{
  "model": "encoder-decoder image transcriber",
  "train_examples": 48750,
  "tokenizer": "char",
  "vocab_size": 15,
  "encoder_depths": [2, 2, 4, 2],
  "encoder_widths": [80, 112, 176, 256],
  "decoder_layers": 6,
  "decoder_norm": "rmsnorm",
  "decoder_norm_position": "post",
  "decoder_activation": "swiglu",
  "decoder_inner_norm": false,
  "decoder_drop_path": 0.15,
  "decoder_positions": "learned",
  "weight_decay": 0.2
}
Rows from block 2 of the image encoder, named by matrix and row number. Each number is 200 + 30 x the weight over its row's rms, rounded and kept within 0 to 999. All counts start at 0.
# conv: pointwise conv (encoder.blocks.2.conv.weight, 112x80x1x1), inputs 0-39
conv.0,183,179,210,163,174,296,147,197,198,167,212,192,196,163,161,186,222,196,168,158,150,235,216,198,192,227,203,194,148,183,224,195,210,161,242,185,194,203,227,154
conv.1,188,220,185,245,181,124,223,143,187,98,232,205,235,210,262,204,207,195,256,167,213,179,210,207,223,214,212,225,182,222,185,201,226,219,193,211,171,180,211,165
conv.2,170,247,199,225,202,137,213,161,210,218,186,214,177,164,231,222,225,281,223,203,190,155,178,216,229,229,197,147,200,166,236,208,202,193,205,186,225,207,166,164
conv.3,205,179,180,215,212,197,234,157,163,199,198,216,233,205,211,199,157,150,231,197,216,212,188,217,210,205,182,204,175,207,177,234,184,238,220,199,202,195,229,157
conv.4,174,219,206,168,220,174,215,193,183,164,204,243,165,194,196,227,197,158,271,198,264,235,183,215,158,171,234,219,182,218,191,180,196,185,190,248,203,139,121,228
conv.5,218,184,196,203,219,179,169,260,187,159,220,222,186,221,186,156,214,168,174,253,196,212,161,249,154,229,214,217,210,216,200,194,230,200,157,225,169,220,246,227
conv.6,172,236,190,192,236,243,187,211,200,179,186,235,234,186,181,196,163,196,195,175,202,216,184,142,179,224,206,179,197,287,169,143,193,142,180,232,154,159,222,167
conv.7,195,219,189,162,206,195,176,159,241,167,196,226,180,187,171,204,274,224,215,158,172,198,226,202,220,214,143,193,219,212,211,202,201,199,191,166,197,233,179,188
conv.8,210,262,171,202,221,198,201,215,244,193,169,253,208,208,196,245,215,187,177,157,229,167,263,144,252,277,208,142,180,197,211,217,216,205,225,201,199,235,187,218
conv.9,175,251,200,266,184,210,211,156,228,234,229,221,186,213,253,208,139,182,252,155,232,190,183,226,168,164,190,186,206,214,239,191,210,197,228,208,201,171,191,161
conv.10,224,223,181,244,150,217,159,169,228,183,237,159,174,164,206,177,205,209,185,220,252,196,184,193,216,189,226,212,191,184,154,182,270,154,208,209,147,233,149,204
conv.11,259,196,201,202,220,205,214,257,177,241,218,219,222,257,200,141,175,137,188,233,171,184,217,252,200,177,203,227,218,225,161,186,221,179,207,218,223,169,165,220
conv.12,201,277,238,170,199,135,222,142,156,221,198,212,197,152,191,168,237,206,195,209,185,210,286,152,167,191,182,175,203,211,219,167,219,169,199,202,185,203,183,194
conv.13,219,175,190,224,232,152,193,232,201,241,259,188,219,232,247,218,212,155,206,185,223,206,207,188,221,233,211,215,179,202,178,173,253,231,168,206,180,216,262,200
conv.14,178,187,181,257,212,199,206,193,201,123,241,217,213,214,266,175,214,207,233,139,182,186,196,196,160,159,166,224,213,225,192,212,191,205,204,173,210,170,208,181
conv.15,196,181,254,235,230,195,193,216,239,207,203,160,211,197,182,222,251,244,217,162,142,221,203,199,207,178,202,103,182,137,202,187,199,237,141,147,252,210,236,192
conv.16,220,195,215,231,195,141,219,195,252,235,199,190,163,146,188,251,185,225,171,201,165,169,187,202,256,185,173,179,179,189,233,212,188,229,202,158,212,206,179,227
conv.17,145,167,226,218,197,197,171,228,260,192,220,197,141,189,186,241,200,227,172,146,202,214,187,159,201,239,163,174,239,235,177,228,212,249,231,202,212,178,189,253
conv.18,195,235,173,261,132,220,172,204,180,194,237,213,117,214,176,198,195,192,235,189,212,185,169,253,208,197,195,142,183,179,230,242,219,235,198,177,211,196,221,192
conv.19,175,225,224,204,222,167,212,222,214,192,217,219,177,179,222,232,185,216,220,204,266,140,248,171,249,191,233,178,235,191,181,188,209,205,218,182,184,139,207,221
conv.20,161,192,212,238,118,166,175,204,199,200,180,197,197,213,164,211,200,225,232,164,224,218,220,203,157,200,204,171,192,174,224,178,171,199,204,142,255,198,182,162
conv.21,195,190,247,148,145,193,155,197,198,162,223,227,198,194,195,229,173,207,145,202,226,210,214,185,196,160,184,207,241,186,192,205,202,192,223,198,180,145,240,179
conv.22,185,241,205,191,185,178,211,218,168,197,186,223,180,184,222,209,245,253,217,193,227,191,231,159,182,237,192,176,165,226,187,239,257,203,187,240,196,199,188,200
conv.23,201,168,205,203,185,232,239,192,239,171,219,192,175,179,190,231,220,229,240,173,197,211,175,217,197,154,197,163,205,176,194,211,240,255,208,189,217,260,236,199
conv.24,147,214,191,202,202,210,198,216,174,183,171,221,187,128,232,209,191,196,169,165,223,169,209,157,259,233,224,197,185,239,211,203,179,169,217,220,200,180,197,165
conv.25,239,155,167,191,203,216,191,239,215,219,205,139,212,191,199,220,208,144,195,228,166,219,204,230,152,251,180,182,192,189,194,197,259,202,176,183,205,201,191,205
conv.26,167,262,201,261,206,174,202,221,198,158,233,224,216,231,195,185,227,175,240,156,239,192,233,249,233,197,198,173,226,246,245,179,227,245,195,181,202,159,253,196
conv.27,201,256,186,173,231,224,202,143,213,222,154,243,191,150,186,146,184,209,176,179,166,246,168,145,192,205,137,182,208,204,162,147,179,145,224,200,179,182,224,216
conv.28,190,232,184,155,195,261,181,195,231,161,247,219,228,230,192,216,225,170,229,208,164,209,184,193,207,247,245,201,190,219,226,158,183,143,192,228,120,210,162,162
conv.29,188,208,188,189,190,260,194,206,212,245,195,245,201,201,178,199,207,194,227,203,227,251,177,207,256,200,220,187,197,229,181,205,221,160,197,243,218,187,176,256
conv.30,171,225,200,182,176,262,244,140,200,161,243,183,236,185,186,179,224,207,223,126,165,192,204,194,202,215,233,149,200,193,215,137,158,131,191,182,164,247,163,185
conv.31,174,201,174,139,218,198,177,230,198,261,192,231,173,204,214,215,213,174,164,190,225,153,206,196,276,207,223,209,146,239,191,208,223,191,226,214,156,212,206,202
conv.32,113,192,238,220,197,158,188,189,168,185,209,200,195,130,212,213,244,183,183,191,197,197,161,176,197,229,192,210,178,163,171,204,136,183,203,209,212,213,151,231
conv.33,264,189,175,192,187,152,211,199,211,215,178,229,211,159,208,199,178,161,250,257,219,222,206,184,117,214,201,195,173,220,215,162,194,188,210,213,150,146,181,237
conv.34,207,232,217,231,187,256,194,157,227,224,134,195,152,191,231,140,222,259,202,195,213,182,154,195,239,184,196,213,172,184,178,217,138,184,273,223,192,227,204,158
conv.35,190,229,164,172,229,257,190,199,209,225,211,207,194,227,209,156,208,208,218,195,199,220,238,188,234,217,150,148,198,209,214,191,183,162,187,200,234,188,176,230
conv.36,182,225,236,248,211,195,246,189,173,211,165,232,203,193,186,274,222,244,169,193,155,217,213,202,252,251,180,186,179,187,232,179,226,186,199,142,178,245,215,246
conv.37,162,198,201,179,235,186,216,145,148,188,175,199,210,145,228,149,202,171,168,220,150,233,235,157,242,191,181,222,205,233,188,210,194,179,189,184,238,204,181,220
conv.38,177,152,218,264,234,170,237,199,185,191,205,171,205,208,176,185,179,213,226,204,187,136,202,218,196,131,192,230,235,187,245,194,210,209,200,152,258,140,230,159
conv.39,177,212,149,184,214,173,197,206,218,193,238,184,158,165,158,199,169,160,264,192,271,221,177,243,239,202,246,204,220,203,248,228,243,195,258,221,189,204,211,207
conv.40,156,234,244,201,162,263,180,174,148,211,224,232,217,206,193,159,216,183,198,180,193,219,182,222,156,201,226,207,202,165,194,166,235,127,216,170,169,236,192,177
conv.41,201,233,228,176,248,195,216,165,198,200,201,227,218,183,154,230,136,224,181,176,192,201,125,220,232,253,220,177,183,201,164,207,173,248,160,221,252,187,138,165
conv.42,203,231,144,231,233,209,210,185,179,189,189,239,201,203,156,169,180,154,216,163,185,235,160,188,254,151,199,158,186,217,173,201,246,175,162,214,175,198,205,202
conv.43,222,191,215,224,193,206,187,208,176,249,232,185,228,238,185,151,183,202,176,198,178,231,197,143,185,213,205,178,146,175,158,141,213,161,185,192,189,214,176,136
conv.44,190,215,189,201,217,191,216,177,191,186,140,264,176,134,184,189,180,186,225,220,183,207,151,197,232,211,238,196,231,197,182,194,185,171,203,226,158,204,159,200
conv.45,203,246,161,205,215,190,175,212,236,220,202,238,237,204,183,189,219,223,253,183,226,235,198,199,175,198,128,160,171,219,196,206,232,198,210,170,226,218,202,223
conv.46,207,220,147,143,208,149,167,235,223,238,253,220,164,245,143,192,157,168,191,219,215,173,191,224,240,176,256,148,173,177,200,217,202,228,174,164,214,182,204,192
conv.47,156,173,250,204,187,200,199,163,195,195,183,197,183,182,209,225,157,237,151,206,179,181,172,180,145,170,194,185,186,184,199,177,125,192,133,193,246,190,148,191
conv.48,191,247,192,216,225,271,198,147,223,210,248,251,264,197,165,196,231,225,172,223,212,206,208,172,220,190,217,173,191,218,172,173,188,141,188,215,142,213,179,206
conv.49,203,179,173,154,207,227,233,209,235,209,207,226,174,193,219,194,189,200,206,227,197,197,199,183,241,170,196,253,203,264,184,200,221,209,239,250,174,210,205,167
conv.50,194,238,209,188,215,285,183,222,234,166,248,216,229,230,199,193,181,175,203,115,163,224,175,189,184,240,217,202,199,264,188,167,183,183,171,250,227,209,223,175
conv.51,172,218,201,274,174,211,211,194,193,154,207,178,177,191,194,147,199,223,197,174,182,138,190,179,203,183,158,159,230,167,231,188,188,189,220,138,206,204,193,159
conv.52,176,211,173,141,210,189,238,200,223,250,193,240,194,194,175,250,199,210,221,221,236,219,200,178,217,250,169,194,167,203,240,226,211,277,235,200,176,202,177,194
conv.53,173,218,205,194,222,195,187,182,177,180,213,218,190,133,224,151,237,196,161,222,233,236,175,125,211,208,199,227,198,202,203,202,171,198,144,199,192,220,224,181
conv.54,134,185,181,216,232,253,180,229,195,217,167,214,220,103,176,149,254,200,195,194,197,196,185,169,197,182,219,170,193,197,145,147,206,154,221,212,198,234,212,217
conv.55,177,238,158,191,261,246,236,161,231,201,181,219,227,236,206,209,179,145,194,190,246,200,182,229,222,254,222,216,172,223,215,181,238,200,170,247,190,164,158,211
conv.56,172,185,173,257,187,176,260,124,181,127,229,193,215,202,221,168,194,174,271,163,169,184,203,229,195,162,195,198,201,216,208,187,217,217,189,165,223,167,209,162
conv.57,212,243,206,164,195,199,149,210,229,281,208,165,196,202,206,195,223,145,191,284,198,215,229,257,177,202,190,125,169,195,168,145,205,160,218,203,177,178,169,227
conv.58,191,204,242,172,194,230,206,160,245,203,188,223,227,201,228,137,218,204,152,162,202,204,228,165,198,186,187,176,229,163,232,208,206,164,179,142,227,208,211,126
conv.59,223,202,228,215,224,163,197,233,153,249,255,199,206,219,192,160,178,141,218,235,195,219,205,197,236,180,197,147,184,199,158,212,185,157,189,184,176,184,212,235
conv.60,207,169,131,166,210,189,180,208,215,239,174,191,200,178,182,183,188,166,188,215,141,197,186,231,192,202,151,215,200,193,201,164,207,236,202,207,189,188,174,162
conv.61,154,207,218,229,223,184,180,212,234,184,170,209,216,166,222,240,210,235,174,177,225,236,208,165,190,224,184,238,148,262,174,210,179,186,184,214,171,145,197,206
conv.62,161,199,165,271,232,184,179,214,179,132,237,208,237,248,238,178,198,157,241,159,252,180,215,191,194,151,201,212,184,217,187,227,200,234,225,189,171,172,219,163
conv.63,215,227,148,153,248,204,213,217,194,210,207,238,214,226,220,180,195,177,212,156,195,232,190,260,257,248,206,192,251,273,175,174,220,175,187,242,160,185,183,178
conv.64,206,239,229,194,189,162,214,147,205,184,150,206,134,123,201,235,187,245,174,230,207,172,206,164,279,193,191,217,178,223,198,242,160,257,207,174,166,204,178,164
conv.65,202,220,183,246,186,173,188,214,201,122,207,209,218,220,242,192,164,185,253,159,172,189,132,195,168,173,203,216,185,184,194,177,217,188,201,166,179,169,240,174
conv.66,231,219,269,164,171,164,203,184,182,189,145,231,169,138,209,185,263,255,201,219,236,238,205,162,234,220,201,163,147,181,209,208,176,209,193,196,184,209,185,214
conv.67,205,186,213,200,160,159,193,159,219,162,187,236,197,157,231,200,215,176,232,150,258,220,197,167,194,225,243,229,216,201,205,214,238,185,172,196,153,173,225,230
conv.68,192,269,220,237,207,202,227,176,181,201,255,179,230,237,224,139,201,151,202,199,194,162,201,195,190,245,241,207,174,206,182,141,193,123,169,188,238,246,194,172
conv.69,255,204,184,220,235,241,215,227,193,162,174,261,201,242,185,208,190,173,163,176,191,200,218,183,197,223,221,226,190,245,191,149,199,147,187,267,145,165,194,230
conv.70,212,134,236,235,180,256,199,161,196,201,211,185,201,179,253,224,188,203,180,192,196,164,192,197,168,193,228,234,237,175,182,194,215,227,198,224,188,188,213,168
conv.71,211,240,247,163,184,162,164,198,167,246,196,226,192,193,210,169,220,203,207,264,208,214,190,179,182,205,184,165,167,180,175,142,179,91,182,207,200,187,171,201
conv.72,188,234,204,206,188,290,217,157,186,135,214,194,222,184,197,160,180,200,228,137,158,192,197,213,160,217,208,157,162,173,225,184,201,187,171,180,209,196,226,176
conv.73,211,246,218,161,225,249,188,219,194,236,190,210,215,234,159,180,185,172,149,223,183,217,152,199,140,156,149,214,204,224,182,186,219,153,204,198,245,139,215,208
conv.74,153,282,166,199,200,234,172,163,159,176,189,207,188,236,179,159,202,213,238,172,260,226,203,252,234,188,205,139,161,185,204,220,240,204,207,181,182,180,132,229
conv.75,190,194,198,175,224,166,221,166,180,181,186,211,220,126,171,177,240,194,188,212,212,204,255,159,208,230,197,209,165,198,221,180,200,157,208,163,199,194,215,218
conv.76,148,230,230,194,145,184,194,148,196,192,221,219,123,202,230,195,192,257,256,194,204,161,167,235,169,197,201,167,164,162,202,221,211,195,213,188,211,188,162,149
conv.77,140,210,165,158,209,255,168,161,194,135,199,199,193,207,175,191,169,177,213,174,168,172,127,196,227,240,216,200,193,235,235,229,220,223,244,228,222,197,200,153
conv.78,182,193,183,183,250,241,214,211,219,257,203,218,253,193,175,170,215,179,213,191,197,220,220,169,247,183,126,179,190,187,203,172,231,148,187,180,171,207,251,183
conv.79,189,183,210,160,214,203,201,152,268,200,209,165,223,192,187,190,188,201,163,181,147,177,212,124,221,209,141,176,220,221,238,210,200,156,214,191,234,196,158,148
conv.80,167,226,203,265,218,200,220,141,207,195,217,217,227,238,202,209,125,236,228,166,227,218,203,199,173,185,179,164,217,159,186,205,240,218,256,126,224,195,213,186
conv.81,248,192,177,191,192,198,195,225,209,225,171,175,231,237,148,207,202,163,225,232,154,204,207,242,157,211,153,175,217,157,227,170,277,160,213,136,210,154,156,199
conv.82,210,258,207,178,155,215,180,205,136,278,225,236,162,186,151,171,235,222,220,233,218,186,182,226,226,223,233,171,201,158,224,206,241,202,193,152,191,246,187,205
conv.83,180,161,135,183,224,192,245,225,232,239,191,186,217,193,190,192,226,194,238,155,192,198,176,194,199,281,153,147,216,228,226,199,238,213,204,209,176,174,207,218
conv.84,149,191,209,230,166,191,184,152,184,148,219,194,172,178,238,225,216,180,250,139,258,189,145,227,191,185,230,198,230,216,195,231,240,187,257,224,226,196,235,215
conv.85,194,196,199,180,238,244,202,201,243,196,159,184,221,168,187,184,216,207,165,163,144,219,207,156,221,203,138,195,182,174,202,194,182,170,186,163,195,207,209,195
conv.86,199,223,198,215,269,244,248,206,179,133,192,240,234,187,163,180,213,219,197,197,215,225,161,175,213,247,195,197,155,200,183,206,215,195,248,205,177,180,169,171
conv.87,225,181,172,174,183,154,195,225,191,237,205,199,191,217,190,222,209,158,214,241,228,202,210,245,206,255,213,218,224,161,159,176,265,173,151,157,201,197,199,182
conv.88,197,244,187,225,208,240,206,160,177,210,212,193,219,192,201,159,187,175,241,145,170,192,126,192,228,167,212,190,162,221,184,167,193,133,194,193,173,203,155,183
conv.89,187,205,179,189,194,185,158,175,212,214,218,179,223,138,145,193,243,170,203,207,201,233,236,213,213,200,187,162,248,150,280,174,226,167,165,181,237,206,197,222
conv.90,255,156,167,172,176,186,153,199,230,248,200,161,204,205,170,237,194,194,176,258,174,236,182,221,156,229,172,190,225,143,178,165,240,161,187,213,194,188,159,194
conv.91,184,239,186,262,240,192,229,163,193,192,190,169,206,209,200,198,187,202,271,137,204,233,174,207,187,189,215,155,156,196,231,202,229,215,169,177,226,240,223,140
conv.92,208,258,205,165,244,247,202,208,153,210,241,207,199,196,191,162,184,176,161,191,175,189,176,173,234,217,210,172,203,183,187,152,191,120,207,191,193,169,256,206
conv.93,201,211,208,187,182,214,218,181,164,163,240,226,202,193,223,196,235,203,209,164,212,186,186,179,208,253,223,179,171,196,222,158,142,158,212,184,160,253,194,178
conv.94,177,162,240,201,171,180,158,169,211,170,178,177,174,219,181,146,189,220,222,197,248,142,157,192,187,184,181,188,237,157,171,213,211,223,203,187,162,194,164,160
conv.95,185,259,164,177,211,282,223,154,210,187,194,235,193,162,194,196,202,157,190,183,191,189,210,195,230,203,240,216,182,188,198,163,216,143,218,200,204,196,228,203
conv.96,174,144,229,178,200,258,212,186,211,144,215,143,216,200,239,183,219,208,192,172,249,212,226,188,146,165,214,181,221,191,202,195,212,208,221,231,170,241,170,167
conv.97,175,178,172,191,241,174,187,151,181,183,201,212,197,117,201,176,233,183,173,159,196,189,235,153,209,239,205,227,197,229,248,176,200,165,209,181,178,216,181,225
conv.98,174,224,179,199,188,196,193,229,158,185,183,237,179,182,208,196,252,196,208,180,272,209,229,224,242,196,155,173,178,232,214,225,182,220,232,171,178,157,134,258
conv.99,175,211,172,208,229,172,224,194,217,222,185,214,213,220,233,201,236,157,227,221,173,243,250,203,260,212,172,167,239,244,223,167,194,175,193,226,157,183,153,191
conv.100,169,251,153,243,188,156,237,125,212,165,204,228,205,226,194,206,154,205,238,147,211,198,154,227,178,219,219,212,199,198,265,197,231,225,242,200,216,193,162,171
conv.101,216,246,135,193,222,226,225,203,210,147,253,225,222,207,155,221,178,165,200,180,163,191,162,222,197,208,221,239,158,257,155,190,232,166,186,241,214,180,201,215
conv.102,231,210,203,189,141,192,166,243,190,259,184,220,162,179,153,208,213,209,178,266,221,195,168,206,172,224,158,149,184,114,220,195,226,204,216,141,185,211,243,217
conv.103,192,198,222,240,226,213,184,205,188,232,238,154,181,187,227,160,189,243,192,174,216,198,246,189,172,137,185,216,138,158,162,171,167,166,200,188,227,245,195,219
conv.104,226,184,217,232,207,273,212,235,216,133,209,199,193,158,236,207,229,186,169,180,206,244,202,178,174,173,183,203,242,213,189,198,120,207,220,226,163,201,264,227
conv.105,178,245,176,188,200,212,186,162,167,216,204,225,217,179,188,129,179,206,219,194,234,176,173,242,223,219,253,134,168,196,182,230,263,195,225,197,207,209,133,167
conv.106,185,230,167,209,207,196,192,205,242,205,219,249,204,188,232,215,172,152,154,195,232,212,164,233,265,234,190,211,157,255,168,178,202,224,209,214,169,189,181,211
conv.107,151,207,167,183,170,187,182,127,152,199,240,139,202,211,191,160,173,191,218,182,198,244,245,209,168,163,169,106,208,164,190,197,147,248,208,168,243,158,205,193
conv.108,209,212,160,193,229,159,193,236,233,173,169,228,214,180,198,262,243,155,184,164,187,197,258,157,198,243,184,148,269,226,201,232,222,225,241,208,176,175,184,188
conv.109,202,234,231,179,210,187,207,160,182,207,188,178,208,193,162,174,144,209,244,223,232,226,149,208,214,242,160,172,177,203,182,193,184,204,178,155,260,201,146,193
conv.110,152,194,201,179,221,227,225,180,237,242,216,121,188,179,210,182,200,270,176,237,232,168,257,189,189,158,223,140,161,178,219,224,212,224,211,181,229,193,159,183
conv.111,176,221,161,220,228,196,251,166,179,146,218,189,231,213,192,184,178,215,272,180,190,187,211,219,193,159,208,156,180,204,202,134,200,152,216,177,189,150,156,124